python train.py --model="multi-label image tagger" --crop_scale_min=0.8 --horizontal_flip=true --orthogonalizer="newton_schulz_5" --lr_schedule="cosine" --final_lr_fraction=0.1 --adamw_weight_decay_other_params=0
Rows from block 10 of a small multi-label image tagger, named by matrix and row number. Rows with one number belong to one channel. Each number is 50 + 15 x the weight over its row's rms, rounded and kept within 0 to 99. All counts start at 0.
After each channel's rows are labels from the 100 images, of 14848, where the channel reaches its highest value: "strongest on" is what is common among them. Only what is clearly more common there than usual is listed. The data: streak pictures of flow and ridge fields. In brackets: how many of the 100.
# c3: 3x3 conv (model.blocks.10.c3.weight, 256x256x3x3, each kernel summed), inputs 0-85
# c1: pointwise conv (model.blocks.10.c1.weight, 256x256x1x1), inputs 0-85

c3.46:47 55 55 63 29 50 57 29 31 27 38 60 33 45 54 49 22 38 40 49 41 54 68 69 63 31 44 65 27 44 76 52 43 54 59 53 54 64 54 56 59 26 15 53 46 56 00 66 50 70 68 56 59 41 43 39 58 54 49 40 52 38 70 57 57 71 50 68 54 54 71 44 20 51 57 45 76 37 57 42 49 62 55 42 21 47
c1.46:33 68 56 77 35 69 55 13 30 65 53 42 62 36 64 37 51 62 57 65 68 48 53 49 34 31 60 37 63 59 54 49 38 46 75 59 69 59 50 36 63 46 25 52 57 69 14 61 77 40 72 21 35 63 43 52 33 11 36 62 32 59 64 63 33 70 35 72 45 40 67 33 28 68 64 51 45 53 34 56 86 50 70 48 41 77
strongest on: high contrast (91); fine streaks (84); spiral (59)

c3.99:61 56 78 36 53 33 59 51 48 45 14 51 40 60 42 44 67 23 36 45 33 51 42 62 61 55 51 61 32 54 59 45 43 27 63 63 38 62 57 34 29 51 29 49 47 62 19 50 39 15 42 69 49 54 66 50 61 61 71 51 42 51 55 54 63 66 44 43 23 80 61 72 44 43 44 49 73 37 82 47 90 37 42 66 54 48
c1.99:57 60 58 61 43 40 47 48 73 36 57 50 64 41 64 52 41 51 67 39 38 53 57 55 88 47 73 52 20 83 43 45 65 35 52 51 65 51 45 83 68 72 42 57 58 54 65 64 66 38 62 70 31 53 11 55 37 42 39 23 43 45 37 39 53 38 36 65 53 49 35 58 37 65 83 47 45 70 36 28 75 44 54 56 42 22
strongest on: high contrast (79); pair of whorls (58)

c3.171:51 07 33 25 61 54 87 52 49 35 69 29 60 50 30 37 53 54 39 38 47 48 47 21 58 41 39 55 39 81 50 30 55 42 64 50 38 50 45 51 50 61 44 55 40 47 59 28 57 50 53 57 56 65 60 41 58 55 11 67 52 44 23 64 56 31 78 22 33 42 55 68 60 43 39 36 43 37 37 50 35 44 33 48 50 48
c1.171:36 62 23 52 30 59 61 20 73 62 44 35 37 77 61 50 83 52 35 42 44 54 45 42 69 36 57 66 47 45 47 36 51 61 44 40 74 50 45 30 25 27 52 46 32 19 70 53 56 60 55 42 45 44 40 42 73 74 61 36 44 40 51 47 53 28 56 32 78 69 29 53 56 51 35 44 54 53 71 49 66 67 36 30 29 41
strongest on: saddle (47); source (26)

c3.147:47 55 64 45 60 57 32 65 52 50 54 40 35 36 53 34 66 39 67 44 36 45 57 34 33 44 45 64 44 51 63 50 43 50 36 47 93 28 64 73 63 68 81 58 89 55 32 56 67 50 61 49 44 00 45 61 42 49 76 62 49 46 39 64 63 52 57 63 56 47 61 69 72 75 58 46 56 39 66 51 52 72 75 39 52 41
c1.147:47 64 51 38 53 61 42 50 56 58 52 38 43 55 42 59 63 32 79 50 28 50 50 36 46 60 27 41 45 33 64 30 68 51 27 30 94 38 60 55 68 55 65 39 81 62 29 65 50 47 42 53 59 00 34 83 46 46 70 54 51 49 44 56 58 48 68 57 58 57 39 62 58 67 62 35 52 56 51 56 64 52 76 32 37 47
strongest on: turbulent (96); high contrast (78)

c3.235:46 36 54 45 35 39 57 54 57 47 40 45 63 52 61 49 39 52 30 47 50 59 42 56 68 51 47 39 44 44 56 55 54 47 47 53 51 84 25 33 49 37 51 61 40 47 60 53 46 55 54 32 50 69 50 50 58 47 60 53 41 30 21 52 49 65 37 50 41 54 56 49 53 49 49 43 48 49 53 65 44 55 54 41 47 39
c1.235:39 42 45 46 39 45 42 54 68 32 50 52 61 34 57 45 51 48 38 53 37 53 40 59 44 64 47 59 43 46 37 49 48 47 41 51 35 76 28 33 40 44 40 56 47 37 67 59 35 45 57 36 59 54 45 32 46 54 57 47 43 34 22 47 54 53 39 39 44 43 52 50 36 41 60 46 38 56 56 54 49 41 54 55 66 43
strongest on: turbulent (100)

c3.110:46 33 63 40 37 55 31 62 54 80 99 48 46 43 55 63 38 43 51 62 61 49 49 46 79 49 74 41 49 55 47 62 67 55 44 65 27 35 76 42 66 41 70 57 60 55 75 44 67 41 47 85 47 53 73 19 50 74 40 67 24 17 41 69 48 43 32 46 43 57 49 25 60 23 58 24 46 69 37 65 49 33 44 32 58 36
c1.110:35 25 68 40 23 59 26 67 68 41 62 55 66 69 51 77 31 80 49 48 26 15 84 49 39 57 44 41 50 72 49 54 57 21 34 58 27 39 58 39 40 49 19 27 57 59 53 50 35 76 76 69 44 56 72 35 41 63 61 40 59 21 41 17 44 40 60 42 51 59 52 46 59 28 43 51 51 62 57 48 59 50 22 27 84 61
strongest on: fine streaks (100); high contrast (75); waves (29); saddle (27)

c3.133:29 55 49 23 46 59 53 52 55 27 45 58 49 58 41 35 71 42 55 40 64 73 52 34 52 62 48 41 66 69 73 35 49 42 51 42 32 40 48 52 56 45 48 68 60 36 44 39 45 68 27 30 16 38 45 10 25 35 31 68 26 53 41 50 37 53 39 54 67 22 38 64 43 61 40 30 38 19 59 10 42 13 66 49 57 63
c1.133:20 74 71 71 56 84 50 39 55 03 32 72 51 61 28 42 59 32 54 34 32 56 58 56 50 76 25 58 50 51 95 65 40 31 54 61 44 59 29 54 58 50 30 59 36 45 45 37 60 39 43 46 30 36 37 37 56 45 59 54 48 49 54 49 50 45 44 39 30 55 36 62 46 27 65 31 39 49 46 42 45 48 35 44 62 36
strongest on: high contrast (94); spiral (92)

c3.72:17 29 65 55 59 22 30 53 32 37 36 29 40 46 62 65 48 48 16 36 38 35 36 50 36 46 38 45 61 58 54 51 65 54 39 43 19 39 36 04 34 47 43 68 38 40 55 56 44 61 61 39 35 28 41 42 56 27 60 56 33 45 53 47 39 43 33 35 29 53 36 65 15 39 43 45 45 48 56 49 63 14 29 48 48 51
c1.72:42 45 44 67 48 53 33 63 63 81 41 39 57 35 67 63 75 67 16 54 62 64 72 33 44 63 38 56 52 60 45 65 60 37 41 44 50 26 84 62 49 51 72 54 43 41 44 64 51 79 38 59 39 25 53 68 58 64 44 56 44 51 30 62 47 48 39 64 26 45 45 39 05 50 60 40 31 72 85 38 29 45 39 45 21 62
strongest on: high contrast (95); fine streaks (95)

c3.247:32 21 52 45 48 38 59 56 44 49 56 50 50 58 56 48 32 73 43 62 18 45 62 30 53 40 64 38 42 62 30 70 61 58 30 31 50 57 32 65 23 70 62 32 71 40 75 39 36 68 56 62 44 72 75 60 55 55 23 60 50 57 47 32 59 23 47 62 62 78 56 34 43 18 40 72 37 58 47 50 48 24 52 24 64 64
c1.247:48 48 73 81 25 66 49 39 43 31 28 37 45 49 38 30 27 40 29 28 43 36 58 36 34 50 37 55 36 40 39 57 45 33 64 18 49 59 33 86 21 46 42 19 57 37 33 45 53 42 51 87 45 57 27 57 47 47 33 43 60 17 46 57 50 45 60 54 67 53 63 32 37 34 25 63 46 72 18 52 53 44 23 29 52 69
strongest on: spiral (91)

c3.199:54 52 46 49 64 24 47 49 55 53 40 33 60 61 44 47 70 69 47 56 36 34 34 52 46 60 35 48 55 57 63 40 38 55 43 58 24 50 60 34 46 63 44 57 59 44 39 37 50 50 28 44 45 51 70 33 53 53 68 64 18 62 47 50 52 47 26 33 40 50 47 46 66 56 42 21 32 75 62 41 62 52 44 54 47 52
c1.199:76 34 43 60 35 50 51 40 37 50 50 24 77 26 41 42 41 45 59 82 42 44 57 42 51 52 53 59 42 30 54 70 40 78 43 39 77 66 65 65 23 35 61 27 43 88 52 54 26 37 52 77 50 53 89 51 55 79 65 40 73 41 51 36 51 75 35 39 34 45 44 30 56 36 27 40 36 61 54 58 33 86 34 38 44 68
strongest on: source (99); high contrast (98)

c3.62:50 86 37 67 55 45 28 40 46 47 47 47 01 80 60 40 27 49 60 55 46 54 56 52 41 51 52 51 57 64 39 49 69 37 29 53 55 52 58 52 57 41 25 41 54 49 57 35 45 41 42 51 41 57 50 25 17 52 41 50 40 70 72 49 38 22 48 50 60 34 21 37 41 61 40 52 45 51 42 44 39 44 62 55 37 55
c1.62:48 76 55 60 68 44 51 47 52 45 50 61 44 78 60 65 39 54 54 74 48 48 70 43 35 70 52 54 62 59 63 63 72 26 63 57 60 49 55 59 67 46 21 45 54 42 63 48 32 28 49 56 52 41 25 42 42 55 47 60 32 46 13 37 44 23 64 59 43 48 34 47 51 54 37 45 40 45 44 39 29 39 40 72 44 49
strongest on: parallel (34)

c3.167:44 14 75 66 37 26 38 78 50 33 34 69 51 45 44 58 47 41 38 80 10 34 56 46 38 39 21 50 35 44 44 60 62 44 32 42 44 52 54 45 31 53 47 29 58 40 49 67 42 57 42 44 45 55 43 35 62 54 64 50 62 19 32 25 50 54 41 73 70 39 60 63 48 29 58 71 44 47 46 45 42 45 37 44 50 27
c1.167:56 60 47 43 21 43 57 39 47 59 67 48 44 63 48 37 29 55 31 62 22 45 81 29 61 66 66 61 39 51 32 43 61 66 56 59 57 79 71 45 98 40 32 23 58 54 45 45 24 41 39 50 26 57 52 42 68 50 62 49 41 47 36 41 50 50 47 26 27 55 48 40 50 35 61 46 28 34 53 53 44 66 51 34 30 33
strongest on: waves (100); fine streaks (76); high contrast (68)

c3.249:54 60 66 49 70 28 40 36 38 55 49 51 55 79 30 52 73 74 51 56 49 16 46 55 36 69 27 43 71 80 61 37 54 44 44 28 65 42 42 37 25 54 56 52 45 79 48 60 38 35 23 34 59 68 53 65 66 39 44 40 49 41 42 65 51 33 47 27 38 44 32 73 43 55 54 56 59 46 74 70 69 36 81 32 67 98
c1.249:88 85 42 59 58 54 43 15 62 56 56 43 39 71 29 68 48 58 63 47 47 39 33 33 44 47 53 28 38 27 40 32 61 27 39 17 40 44 54 46 60 60 35 47 34 45 38 46 42 46 32 29 44 48 50 53 52 27 52 56 40 61 39 85 40 49 43 57 28 36 68 48 52 79 67 72 59 45 29 64 53 17 44 43 56 82
strongest on: fine streaks (100); source (65)

c3.141:58 26 29 17 41 51 43 37 60 36 46 23 49 48 69 53 61 39 27 45 47 44 21 40 44 39 28 53 55 45 47 41 34 25 59 61 41 36 58 42 49 50 57 54 64 46 06 32 40 52 52 80 57 37 53 49 36 46 53 37 26 60 53 39 58 29 42 28 65 30 35 73 84 58 55 38 51 33 09 47 47 60 57 30 58 62
c1.141:34 45 09 27 73 64 42 59 53 70 50 59 59 93 64 71 58 67 50 46 33 18 74 43 59 78 41 35 52 35 42 30 25 48 75 60 44 36 64 32 36 50 50 63 69 73 42 41 32 45 61 47 47 44 41 39 50 48 64 52 40 39 47 41 52 37 44 55 48 34 46 33 47 60 74 39 61 43 45 56 68 38 26 38 62 47
strongest on: spiral (100); fine streaks (100)

c3.44:63 62 32 56 72 60 68 39 42 34 34 42 55 56 42 32 66 48 58 48 26 55 22 61 40 45 37 46 56 55 48 35 49 62 48 27 69 52 61 52 54 58 54 65 00 29 16 50 41 36 54 68 32 60 38 50 29 34 71 54 44 56 49 44 39 36 70 27 35 29 73 55 35 57 32 64 42 45 39 25 16 65 45 52 16 52
c1.44:31 37 69 72 56 48 58 52 45 21 50 23 44 74 52 35 66 54 42 51 41 36 49 40 34 70 38 73 42 76 53 65 55 54 55 44 54 65 54 47 53 62 41 48 00 76 65 99 53 21 62 41 49 45 22 36 28 22 53 32 44 23 53 52 42 41 67 42 53 43 48 75 64 50 28 37 46 25 54 36 19 48 59 29 59 65
strongest on: source (96); fine streaks (95)

c3.120:64 59 28 47 26 51 46 48 61 45 39 26 52 38 15 36 48 30 67 73 34 26 55 44 00 59 74 70 30 30 35 32 50 50 53 41 88 61 59 75 76 50 26 31 44 36 66 47 93 50 71 32 47 39 54 50 60 63 42 54 43 39 53 50 51 46 45 46 45 58 49 29 51 37 52 26 54 54 63 40 57 56 26 34 55 33
c1.120:35 80 42 37 43 40 40 52 51 68 50 35 52 30 40 39 67 42 16 60 36 31 52 30 59 33 46 63 37 54 34 84 72 51 31 64 45 50 61 40 41 46 45 73 49 59 57 40 50 47 42 28 37 34 17 47 65 54 32 23 31 35 40 83 61 49 75 78 46 44 41 45 56 48 52 48 42 29 36 45 29 45 34 31 45 59
strongest on: pair of whorls (82); fine streaks (80); high contrast (77)

c3.173:56 54 50 44 46 30 47 46 47 71 55 51 85 54 52 30 30 63 33 41 42 54 46 48 44 43 76 57 59 45 35 54 32 67 34 67 67 56 38 46 67 51 29 42 43 42 73 40 55 45 36 58 41 48 47 38 74 44 30 38 57 50 77 34 18 33 42 44 60 50 70 55 10 42 35 48 37 48 50 57 39 51 38 41 59 52
c1.173:48 71 48 44 38 49 52 55 52 58 47 51 78 59 45 53 44 70 53 58 57 41 72 55 31 47 61 63 47 55 31 34 62 47 46 51 38 02 65 58 48 52 45 48 57 70 39 45 40 29 41 45 38 08 71 38 55 57 41 35 60 57 79 68 27 60 53 42 31 52 47 35 56 35 24 41 25 57 35 36 14 54 53 75 41 78
strongest on: parallel (28)

c3.225:37 53 30 40 43 34 35 34 53 30 36 60 22 76 43 64 49 47 42 55 34 37 38 45 48 56 47 47 34 43 51 53 55 22 60 61 66 50 57 61 39 41 37 33 31 33 42 50 45 52 46 51 40 62 54 57 21 61 56 46 28 49 97 29 45 58 57 51 42 32 11 32 32 53 44 37 52 25 43 46 58 52 45 69 36 40
c1.225:59 85 36 59 30 31 30 37 56 47 51 49 14 70 41 50 55 31 41 52 17 47 42 45 52 37 58 42 34 45 34 45 55 65 57 55 59 53 43 51 45 48 39 29 66 50 57 42 51 60 40 49 45 39 69 51 31 49 40 45 38 75 99 40 50 42 61 62 46 24 40 42 35 56 44 61 44 44 49 56 66 62 49 65 46 52
strongest on: parallel (35)

c3.210:43 50 58 46 40 59 49 35 30 32 26 52 95 24 42 43 26 44 42 54 34 41 45 38 44 37 37 45 45 35 42 47 31 49 33 46 51 33 64 34 38 43 29 54 58 43 50 52 39 38 52 50 44 27 38 46 52 37 51 57 33 57 42 46 03 30 29 31 38 45 51 43 36 36 44 41 17 51 46 53 50 45 30 60 47 30
c1.210:36 76 55 38 59 46 55 48 45 58 70 67 48 45 47 44 57 25 66 43 44 50 50 52 49 43 64 45 51 59 44 55 33 56 33 44 52 27 66 65 72 51 39 73 86 18 42 47 52 23 38 79 48 20 37 51 30 38 55 48 77 13 41 58 39 41 49 45 53 42 38 56 49 48 40 65 19 51 52 64 63 69 60 60 46 58
strongest on: parallel (35)

c3.130:62 53 55 49 59 63 40 56 38 32 56 68 56 35 66 51 41 56 58 55 51 69 42 96 39 28 26 33 47 47 36 46 66 16 49 45 62 42 56 76 18 59 43 74 20 66 44 39 23 47 48 42 46 42 36 72 57 32 44 72 46 65 22 36 63 23 69 58 50 45 51 43 24 51 33 46 32 42 51 69 45 31 34 50 47 67
c1.130:57 70 43 51 38 45 42 31 49 71 39 51 32 48 78 65 45 62 51 61 64 55 46 57 43 64 48 50 41 27 46 61 65 44 42 43 56 39 63 68 33 42 64 67 57 76 57 43 63 61 30 60 60 55 61 59 49 39 54 57 58 58 41 37 62 22 71 52 63 53 61 46 82 45 62 41 29 48 65 61 53 57 47 39 46 76
strongest on: high contrast (97); fine streaks (95); whorl (39)

c3.105:47 30 38 57 33 56 57 55 68 58 51 46 61 51 67 51 34 64 27 38 26 56 68 22 47 45 47 60 56 54 16 68 58 66 58 58 49 51 48 45 34 23 35 35 45 36 21 27 49 58 17 72 50 58 41 42 61 44 30 65 41 59 70 13 67 51 67 36 21 79 59 50 42 62 49 48 63 46 24 47 59 66 40 55 40 36
c1.105:43 62 27 46 39 46 33 62 64 45 44 19 53 57 43 51 56 54 52 51 46 67 69 27 51 36 54 44 42 57 42 53 85 65 60 67 45 70 96 51 37 78 39 68 44 34 23 43 34 50 46 70 29 61 53 43 42 33 43 42 54 33 44 63 66 46 45 38 38 35 50 60 45 39 76 44 74 48 85 81 45 27 46 82 38 53
strongest on: saddle (92)

c3.230:73 30 44 57 55 46 57 32 67 52 59 25 64 66 44 62 56 70 59 41 70 40 63 64 78 52 63 16 48 41 50 48 46 50 57 40 60 53 55 68 37 73 69 52 62 62 55 37 62 41 36 42 29 57 73 47 45 34 48 50 32 38 52 55 38 73 54 22 35 41 59 21 31 21 52 52 46 46 62 62 33 67 58 56 64 78
c1.230:38 26 32 48 16 20 55 36 78 28 63 64 44 55 27 65 68 92 56 60 66 57 56 42 60 31 70 37 37 48 52 61 53 41 54 71 63 43 59 38 49 60 53 26 38 60 18 40 35 45 36 77 39 54 77 80 29 50 37 36 41 45 49 61 38 42 39 37 41 47 47 67 32 53 57 46 57 45 54 68 26 55 50 84 53 53
strongest on: fine streaks (100); waves (54); spiral (44)

c3.107:54 66 40 57 62 50 47 46 47 31 52 65 44 32 38 51 56 56 66 57 48 45 58 48 68 51 51 45 57 43 85 37 20 56 51 63 78 33 44 58 38 37 08 35 57 46 99 55 84 26 66 43 60 65 44 67 63 64 60 44 24 53 51 51 50 59 32 46 58 51 54 45 38 65 48 66 80 66 41 24 52 36 68 24 65 34
c1.107:48 64 18 39 75 66 39 54 53 28 33 53 45 38 60 77 54 30 31 36 74 40 50 75 57 43 52 80 44 37 64 71 59 33 44 74 41 43 14 75 55 37 52 38 52 48 40 54 79 71 27 64 32 59 44 54 37 58 64 62 63 57 60 39 66 39 62 49 87 33 38 35 58 81 70 60 53 63 62 50 25 36 64 63 54 47
strongest on: pair of whorls (85); high contrast (83); fine streaks (83)

c3.222:40 39 32 61 81 65 49 52 18 39 45 71 52 34 60 55 65 60 66 26 75 64 75 41 45 30 74 39 48 53 82 62 58 48 23 15 43 54 71 46 19 52 63 54 51 51 37 71 32 65 31 56 46 54 42 23 49 56 21 67 45 58 48 54 45 50 54 38 38 36 64 55 47 43 46 65 52 44 36 52 33 23 48 55 30 50
c1.222:54 40 87 49 38 57 33 58 08 41 29 72 53 72 59 53 76 46 32 32 53 61 42 55 37 51 45 67 50 29 75 57 46 65 43 31 34 25 42 35 49 24 62 55 64 53 62 55 51 66 30 53 37 43 62 46 43 45 00 85 66 36 61 32 67 42 68 71 51 44 60 64 34 50 52 42 40 42 53 39 43 28 55 45 60 45
strongest on: waves (44); spiral (31)